python train.py --arch="vit" --model="CTC image transcriber" --dataset="analogue clock faces" --train_examples=195000 --image_size=64 --crop_scale_min=1 --horizontal_flip=false --tokenizer="char" --vocab_size=15 --norm="layernorm" --norm_position="pre" --activation="star_relu" --mlp_ratio=3 --head_dim=64 --fused_qkv=false --bias="qkv" --qk_norm=false --layer_scale_init=0.1 --parallel_block=false --inner_norm=false --moe="soft" --drop_path=0.1 --num_experts=8 --moe_every=2 --expert_mlp_ratio=1 --slots_per_expert=2 --shared_expert=false --patch_size=[4, 4] --conv_stem=true --layers=16 --width=192 --positions="learned" --residual_init="none" --optimizer="soap" --beta2=0.99 --lr=0.0028 --beta1=0.9 --shampoo_beta=0.99 --eps=1e-08 --precondition_frequency=20 --max_precond_dim=1024 --one_sided=false --adamw_lr_other_params=0.00075 --steps=5300 --batch_size=64 --epochs=1.7 --lr_schedule="cosine" --final_lr_fraction=0.1 --warmup_steps=150 --weight_decay=0.1 --adamw_weight_decay_other_params=0
Rows from block 2 of a small CTC image transcriber, named by matrix and row number. Rows with one number belong to one neuron. Each number is 500 + 50 x the weight over its row's rms, rounded and kept within 0 to 999. All counts start at 0. Numbers have three digits each.
After each neuron's rows are labels from the 100 images, of 14976, where the neuron reaches its highest value: "strongest on" is what is common among them. Only what is clearly more common there than usual is listed. The data: analogue clock faces. In brackets: how many of the 100, against the usual share in percent.
# fc1: MLP up (model.blocks.2.mlp.fc1.weight, 576x192), inputs 128-191
# fc2: MLP down (model.blocks.2.mlp.fc2.weight, 192x576, transposed), outputs 128-191

fc1.488:470513555464441567412496420528434454527500479563489564523501571499424483509423479521571463513412562511464492568511516538581543538428524437498536528479547474510525370573608455503416445520537474
fc2.488:486556442430538493508497442504509561494503418509554497501484460527573515507481554517513470482584479445476569495387493505552560470490565489441414512554505497492406444503488480460417568426539509
strongest on: minute hand past 3 (40 vs 8.5); minutes: 15 to 19 (40 vs 8.5)

fc1.239:580469477517527489554478469498472479477532501620528513551488540436513432499444428500477581496433519473485430551556443437557491601628479467492521488466434448495490586431488419466557538490503465
fc2.239:420489568508483483450435478493471529523534475554447532536423506644417477505492543547486529547448604478482466465546449575525520490500532483495524505414533518542511593468504534480551575531507528
strongest on: minute hand past 10 (49 vs 8.4); minutes: 50 to 54 (49 vs 8.4); minute hand past 11 (29 vs 8.2); minutes: 55 to 59 (29 vs 8.2)

fc1.513:542412528494495493488471539506521548485531521475509473552496508458470518441512518374498452450388566648611522571476508518469479399471520522563484473491470560509530478466597545401535491497514449
fc2.513:534410548565529439464560402512544488500485516481517518542521485507501538498496566485519503581532553489416521504483554480487481574463375543470496454628526508422537482549570516552432454552519471
strongest on: hour 9 (37 vs 8.3)

fc1.315:477504413481533457557510541537431555520421366522493545549459556556589466432489510552510430558476530493452545458579445560488479494543553539452444526426605477455515481535454473521548534538518538
fc2.315:507484465524506584465515531519460496518477503529511440495629509479506461476476526491535483495504433528386513506506520473563500491502466541613534520605395426469463512487443561519541529482503487
strongest on: minute hand past 4 (47 vs 8.3); minutes: 20 to 24 (47 vs 8.3); minute hand past 10 (45 vs 8.4); minutes: 50 to 54 (45 vs 8.4)

fc1.197:473455492454440556509519494602458522587431493560461640429446507510542426466539502526489431514462501477478536533497479558471526547463498567542476497582457439482538540501595435565470461485521399
fc2.197:471504458588486491527590536481477553482529459484513446568547583528496459496482500500469424459493550576489547501544517506519546461511430529446486468481510512490484540510444432487515517556499553
strongest on: minute hand past 10 (50 vs 8.4); minutes: 50 to 54 (50 vs 8.4)

fc1.144:622519461455610547470514430434612509528445496466472426490490504496511505546460525546530507454606446492531572403420501486510531588462537500408552548565566496468454411569581547425493471546464485
fc2.144:394488516583478493521539473479496477522586574601522448542588535445551521407569510398493577556463542485493482540542537530494534542548404523559565556488473445544536464536536458499518456507467428
strongest on: minute hand past 12 (54 vs 8.1); minutes: 0 to 4 (54 vs 8.1); minute hand past 6 (27 vs 8.4); minutes: 30 to 34 (27 vs 8.4)

fc1.575:495498540516623511441478380531429495443530453598470528491506475427504480424619499416531507497367543508506492416540526445517508508437427464496442536418480505472518483522467571450507373503464516
fc2.575:511442617612491451387543482506527457516515544487443526412418456534537527513460456540464494525548481516451502604514572556486441399536560461482489521498520469372553420483506552595477484494505559
strongest on: dots (60 vs 25.1)

fc1.19:549461387446522482516486436545496388481542531386481510551570580484465495419448536502452443532543587480468512542548383472554515501558543510416480531595508545576461506371472544542524508497538555
fc2.19:479429562538617493556414539462512496490537494507459509514509569385604477501451441552419492465445538464489513396565534432513522509562527501548420422527430489379460479504452573577524352523465526
strongest on: minute hand past 4 (42 vs 8.3); minutes: 20 to 24 (42 vs 8.3)

fc1.185:547535472534525458413448518482511493455533455555560528536400540442430504557423522480539477517516456565553514503478470497469435491483635455615533508477408382368526546528547553472524517436466532
fc2.185:508484413540505438478588550454413562550595397466519358337478590385470475434472449438535570583502539535543480494563556421476502473475550499530541471479551479518488498531484500562434554435436509
strongest on: minute hand past 12 (58 vs 8.1); minutes: 0 to 4 (58 vs 8.1); hour 12 (37 vs 8.4)

fc1.461:611516490446435472546430495481424454479489462460425593550506485450507553436454514442385476433540570394413517518552435490601461499576474534514473484573496427433439454430484560521519402549477509
fc2.461:498422389488520499492429486503601518438413481481578502510461473555539545490507509537488536555476507503541473527532504500493467516516427486419495566466602455431477549563473537454414487574483482
strongest on: four ticks (50 vs 24.7); minute hand past 10 (41 vs 8.4); minutes: 50 to 54 (41 vs 8.4); minute hand past 12 (26 vs 8.1)

fc1.406:378535541468498527479450472562489439512498453510448570518537608464556471436487463519394477532447522512518499505554616480446531479505504454536479547438530499470450436496552493435574509559497501
fc2.406:515533552582517501427544509435513479579529495592533426568435628553559524581430529517535555562536420389516554543489497419404529488442486498510453549472572416430550554518506554422413426468452517
strongest on: minute hand past 4 (49 vs 8.3); minutes: 20 to 24 (49 vs 8.3); minute hand past 10 (40 vs 8.4); minutes: 50 to 54 (40 vs 8.4)

fc1.26:504442466516510523414458487480566517557386445435426494515517472420498531391470484527549463525476388482448467480461466551477557432444461495483427462472582451452469494510479502496547591533628493
fc2.26:456499438466550597522494480533534527458592521479556565534548458489430476466442569557470516485479588585447533529487500598406524485555523577546383500475548564467449495526467407494467475489562460
strongest on: minute hand past 12 (25 vs 8.1); minutes: 0 to 4 (25 vs 8.1)

fc1.414:466534489472521549518405544442483412574457610488540394461650499551436490502425552547524573434544538487512492452445563552491479548568410545512496552447414448518494445584523518516364482499553485
fc2.414:517411545503479501370518452507430575463512454495456519545419452479552464490495433473540494488545509486534559458498534413533541569436501572520533486509607524494496550450475500444515561530427516
strongest on: minute hand past 3 (31 vs 8.5); minutes: 15 to 19 (31 vs 8.5); hour 4 (30 vs 8.7)

fc1.152:565591456455542485441449547493460563525452478443485460503548513489551563529507507517417423465345525463464507433529438435467566475478530474514397533532429509467416492510604449504420473496451521
fc2.152:481492527528511544518447486397526523462507564521491495509424368543510513576490510499411517535526497454466532466490442479532558504516452501509545509480493413656442465479528452499444592439554515
strongest on: minute hand past 10 (53 vs 8.4); minutes: 50 to 54 (53 vs 8.4); minute hand past 11 (36 vs 8.2); minutes: 55 to 59 (36 vs 8.2)

fc1.52:463492454456521434536484487522409510506406600522602502496502598460500482485462450419576396493563549477593490496599510608462558527396465495491457467583517545427515516569466430483532523481541380
fc2.52:523517476484455535430568481407450494515457597501472527490465446492523515460546518395556506526501398494436555453435474565559549395565495548529459485439534489494511454483478484434468521452408544
strongest on: minute hand past 3 (46 vs 8.5); minutes: 15 to 19 (46 vs 8.5); minute hand past 9 (26 vs 8.6); minutes: 45 to 49 (26 vs 8.6)

fc1.543:438427537437566491520493480499543532401532521493529492583533467488466498492437477563591490491462425443549466492390494503493476536480442539521588511457485382601576514487456445559450493454625427
fc2.543:425548578410534448491507554534452568469515469540455519379522557478479540557533490455468529473568450629493535467458580492477462472470607474489502446552468580450449562453538410520528466525516499
strongest on: minute hand past 3 (49 vs 8.5); minutes: 15 to 19 (49 vs 8.5)

fc1.452:478469481518562577515442444467448492578589497461489449502504444514588591560495510539479463491451469487466520518461534462537476551540464549504599479557442492526432521494435433495536489549544459
fc2.452:468477575518462519536510513523538498434500432349497518501505629444467599431460490506512554455542529520555491492494532544423529602521501488512460488512500504507502510408504345618470517463448499
strongest on: minute hand past 10 (44 vs 8.4); minutes: 50 to 54 (44 vs 8.4); minute hand past 4 (39 vs 8.3); minutes: 20 to 24 (39 vs 8.3)

fc1.531:456589493416569460549509495482548318493508522480501503479496504461428461479530569560492469464459500527557466501555449426446500472448452543496482505577516537482492467441399493556509569464552449
fc2.531:475480493453581536479433487461427530433474504530519507460492518548473454490385588423490528581451514551491454529501583566492461536500465521480624578518467439452500599435471520477520580507468520
strongest on: four ticks (57 vs 24.7); minute hand past 4 (31 vs 8.3); minute hand past 10 (31 vs 8.4); minutes: 20 to 24 (31 vs 8.3)

fc1.300:424545457504467468423483584537446502417470436498569518513482600464600465610413526504546557526487493480520457544572368410545551499486559450500420555476490370450498468490504502520551484485408489
fc2.300:459315566562509521494460537469347461539544489449580501568500441475440477472446452610468392456547533470468461495463495476505565541525469460525483487547535537523502453613463471430451461439551493
strongest on: minute hand past 4 (50 vs 8.3); minute hand past 10 (50 vs 8.4); minutes: 20 to 24 (50 vs 8.3); minutes: 50 to 54 (50 vs 8.4)

fc1.272:495551512544488467540519511567494511520518603493570577484538458480477406519469403462524526533523554463545449499523496503511536489475614391439463506497450487533546480414643515521497487546520457
fc2.272:480379592574455450535489450510555469510454401502485507415560597493492478504453551498498503532490407586390484457489487506488418489455453620491427543524528451448461568580429505420528465481430463
strongest on: dots (52 vs 25.1); minute hand past 3 (28 vs 8.5); minutes: 15 to 19 (28 vs 8.5)

fc1.479:543557631431552526446445546501465553543471552447537631458482555538433598500405396441438491438454502628548563487451466483572506529534446551479491548501495429465486497546517598553383486483533534
fc2.479:559455479452513487524489551435540476478459463434485541502467544431526487507546470491516454428602537456489511580541501491514495504620459552417485520389431533553530475525524501569458464520555620
strongest on: hour 9 (25 vs 8.3)

fc1.365:493441426500602428466525543460460455436404491523557503420425503493531398505438501427453447587492491505546503472513481491487498459521447525522498577451492458528485501452497543488405556422453491
fc2.365:434439471554462402509494470557428456488551454493409507488579517522515523482536470461432548451491581485558538573505565484463589486422488581465557455487557499532505495553470451435593500484518532
strongest on: four ticks (88 vs 24.7)

fc1.20:516466513494547487559613526571501521526536421565423452532542509475593482470456506492499474525492546492549477495520490490502562519522515453394541509504441553435510570472606586471517534505506470
fc2.20:444493404544525418472518456533561473493388570483514504452508465471485490574512508498516548500507522636596489521542515552451550468409459560532586416484513508518579534423478561519594450429514538
strongest on: minute hand past 9 (61 vs 8.6); minutes: 45 to 49 (61 vs 8.6)

fc1.301:503571548548462511490401458484440466525477437484559536526503456514521540427526502515463538477499490531458396467464578502484524560492449590579470476568486526476513425432561470431440500596468544
fc2.301:434497481550432578480492482573468515525537505367432517485489501541448463552464538561537534482448512366468517532485531542532623437490529492445426518465545458497412444510462515442514521589534449
strongest on: minute hand past 12 (37 vs 8.1); minutes: 0 to 4 (37 vs 8.1)

fc1.149:515483442519471424436501447436495466533459567524419627438514599478495508436514551582490542490477565481478396551487490521489501603420447478447413556504493496551531449493467534473479443537540493
fc2.149:436595546584415473446452457495552459487473481492531506540446490453597531558462533558557483448443439455533442420436538484530476461446450505542447449538496471434470504432435628624444500451578461
strongest on: minute hand past 3 (74 vs 8.5); minutes: 15 to 19 (74 vs 8.5)

fc1.39:496504493540529466468467458498542523558518563573484499513423550534510461466502526492518518517501506440554407497525489490541525510494521483506570568521537496592503493490602579472440501530387511
fc2.39:428435641486470468411550560498589467478518492453527522458417500526436455491470469459592533461496526449510573520532553495513510499545604514494572489420459475368524447518509427496514510524501525
strongest on: dots (55 vs 25.1)

fc1.280:537472571481545508602518563574484536551492492511554507496435544399440443441411554429432435465497600394482475512529481472497599552511529401426524580414514455534493502473449449537413542468518480
fc2.280:518542482486334422571482491508528478539532510450390512470560445515512611504449476460443543428515482472462478554467558578532452513595523485540515455573449539401500558477503504433518473570490481
strongest on: minute hand past 4 (27 vs 8.3); minutes: 20 to 24 (27 vs 8.3); minute hand past 10 (26 vs 8.4); minutes: 50 to 54 (26 vs 8.4)

fc1.517:595452414544458505427457475583452516511558526487409564460456422368510521602498506446428522472426538370469466415425429592472499452491464422572492570476522501486520533456462475477585482519488526
fc2.517:475517464462551534531516477435486442436415488560542485499527501534499489453491506480481441535501446459514497495538523552535537451482526604470493421483503503512555508565512565464484571545567453
strongest on: four ticks (52 vs 24.7)

fc1.286:555480546522527547494473507556488468527526506483465548469515522519461472370439572541429532463475434485536479486484535488594485437506419504490440447436575439487525493524422404461575597522528477
fc2.286:504551509460480511472547511438430530444419494452487567539567502543478500561435460445541543601429515455458605508594535553515408452518487510410602492518516470494556531550510507562495432534403514
strongest on: minute hand past 10 (35 vs 8.4); minutes: 50 to 54 (35 vs 8.4); minute hand past 12 (25 vs 8.1); minutes: 0 to 4 (25 vs 8.1)

fc1.573:493589434457535520370508470490481486517395543424488512486488557486508475543467497506530414484565533471530520554504462523496509434488578533519554512428486556418472489467519491388534467559468512
fc2.573:527456434570371528497452504615436456462620510509569511519435524564441529561461436519544527483495480518512502514439508533541436527523457520519484460553500463563511488494567478456534546511453556
strongest on: dots (72 vs 25.1)

fc1.470:432506507465454468517494469537424492447504411472458470484592476370510483518415524502531492543640397443579402493480604428434504473535480492474411598499460493459469429546505578568529518497601593
fc2.470:452484443504581467448368500501441497406537587532435473449492530465473486403558514515462429417503572452570474469472529476442596528531505445585419467494521573394568485549534491415560538520543500
strongest on: minute hand past 3 (50 vs 8.5); minutes: 15 to 19 (50 vs 8.5); minute hand past 9 (27 vs 8.6); minutes: 45 to 49 (27 vs 8.6)

fc1.259:546571487387484489397426537503451476517537484501455591495439614491585515514557518480491444454532423494533564452513494418513578594489544510544485448474555451522544419481464554491490575462507514
fc2.259:520485421515470572541610517507575561510395464537519416573423447536510474598560445473459465529491610476421555532480464533438454421561506409502539456466555520459490479493441543456502422433561542
strongest on: minute hand past 4 (25 vs 8.3); minutes: 20 to 24 (25 vs 8.3)

fc1.413:438507453487583448455494478499498400518457509526455554513541611526459570479556557471494550385488373521524522523518472417476472489560482558440575508434442520498506523624632472524500519597479533
fc2.413:523521433482504447451541496503487475539539488525607463478596439463435432478359366534403476582455508502544478468392551489492567458501538555561575564582533513584492400459499491504539415494455479
strongest on: minute hand past 4 (78 vs 8.3); minutes: 20 to 24 (78 vs 8.3); dots (51 vs 25.1)

fc1.392:448512420509589534565454483522541568498512378465465500462524460512420503526430563468430581559442606476478588506423513548542594605445522460470505492455518499438543539442452485488379458502549502
fc2.392:546455434484418514471420462465497477540499477514483591567522435447469543466461467530527573514484462460578476535537613579500527518584530409427596543477479448499482444489489533426520505541456541
strongest on: minute hand past 9 (35 vs 8.6); minutes: 45 to 49 (35 vs 8.6); minute hand past 3 (31 vs 8.5); minutes: 15 to 19 (31 vs 8.5)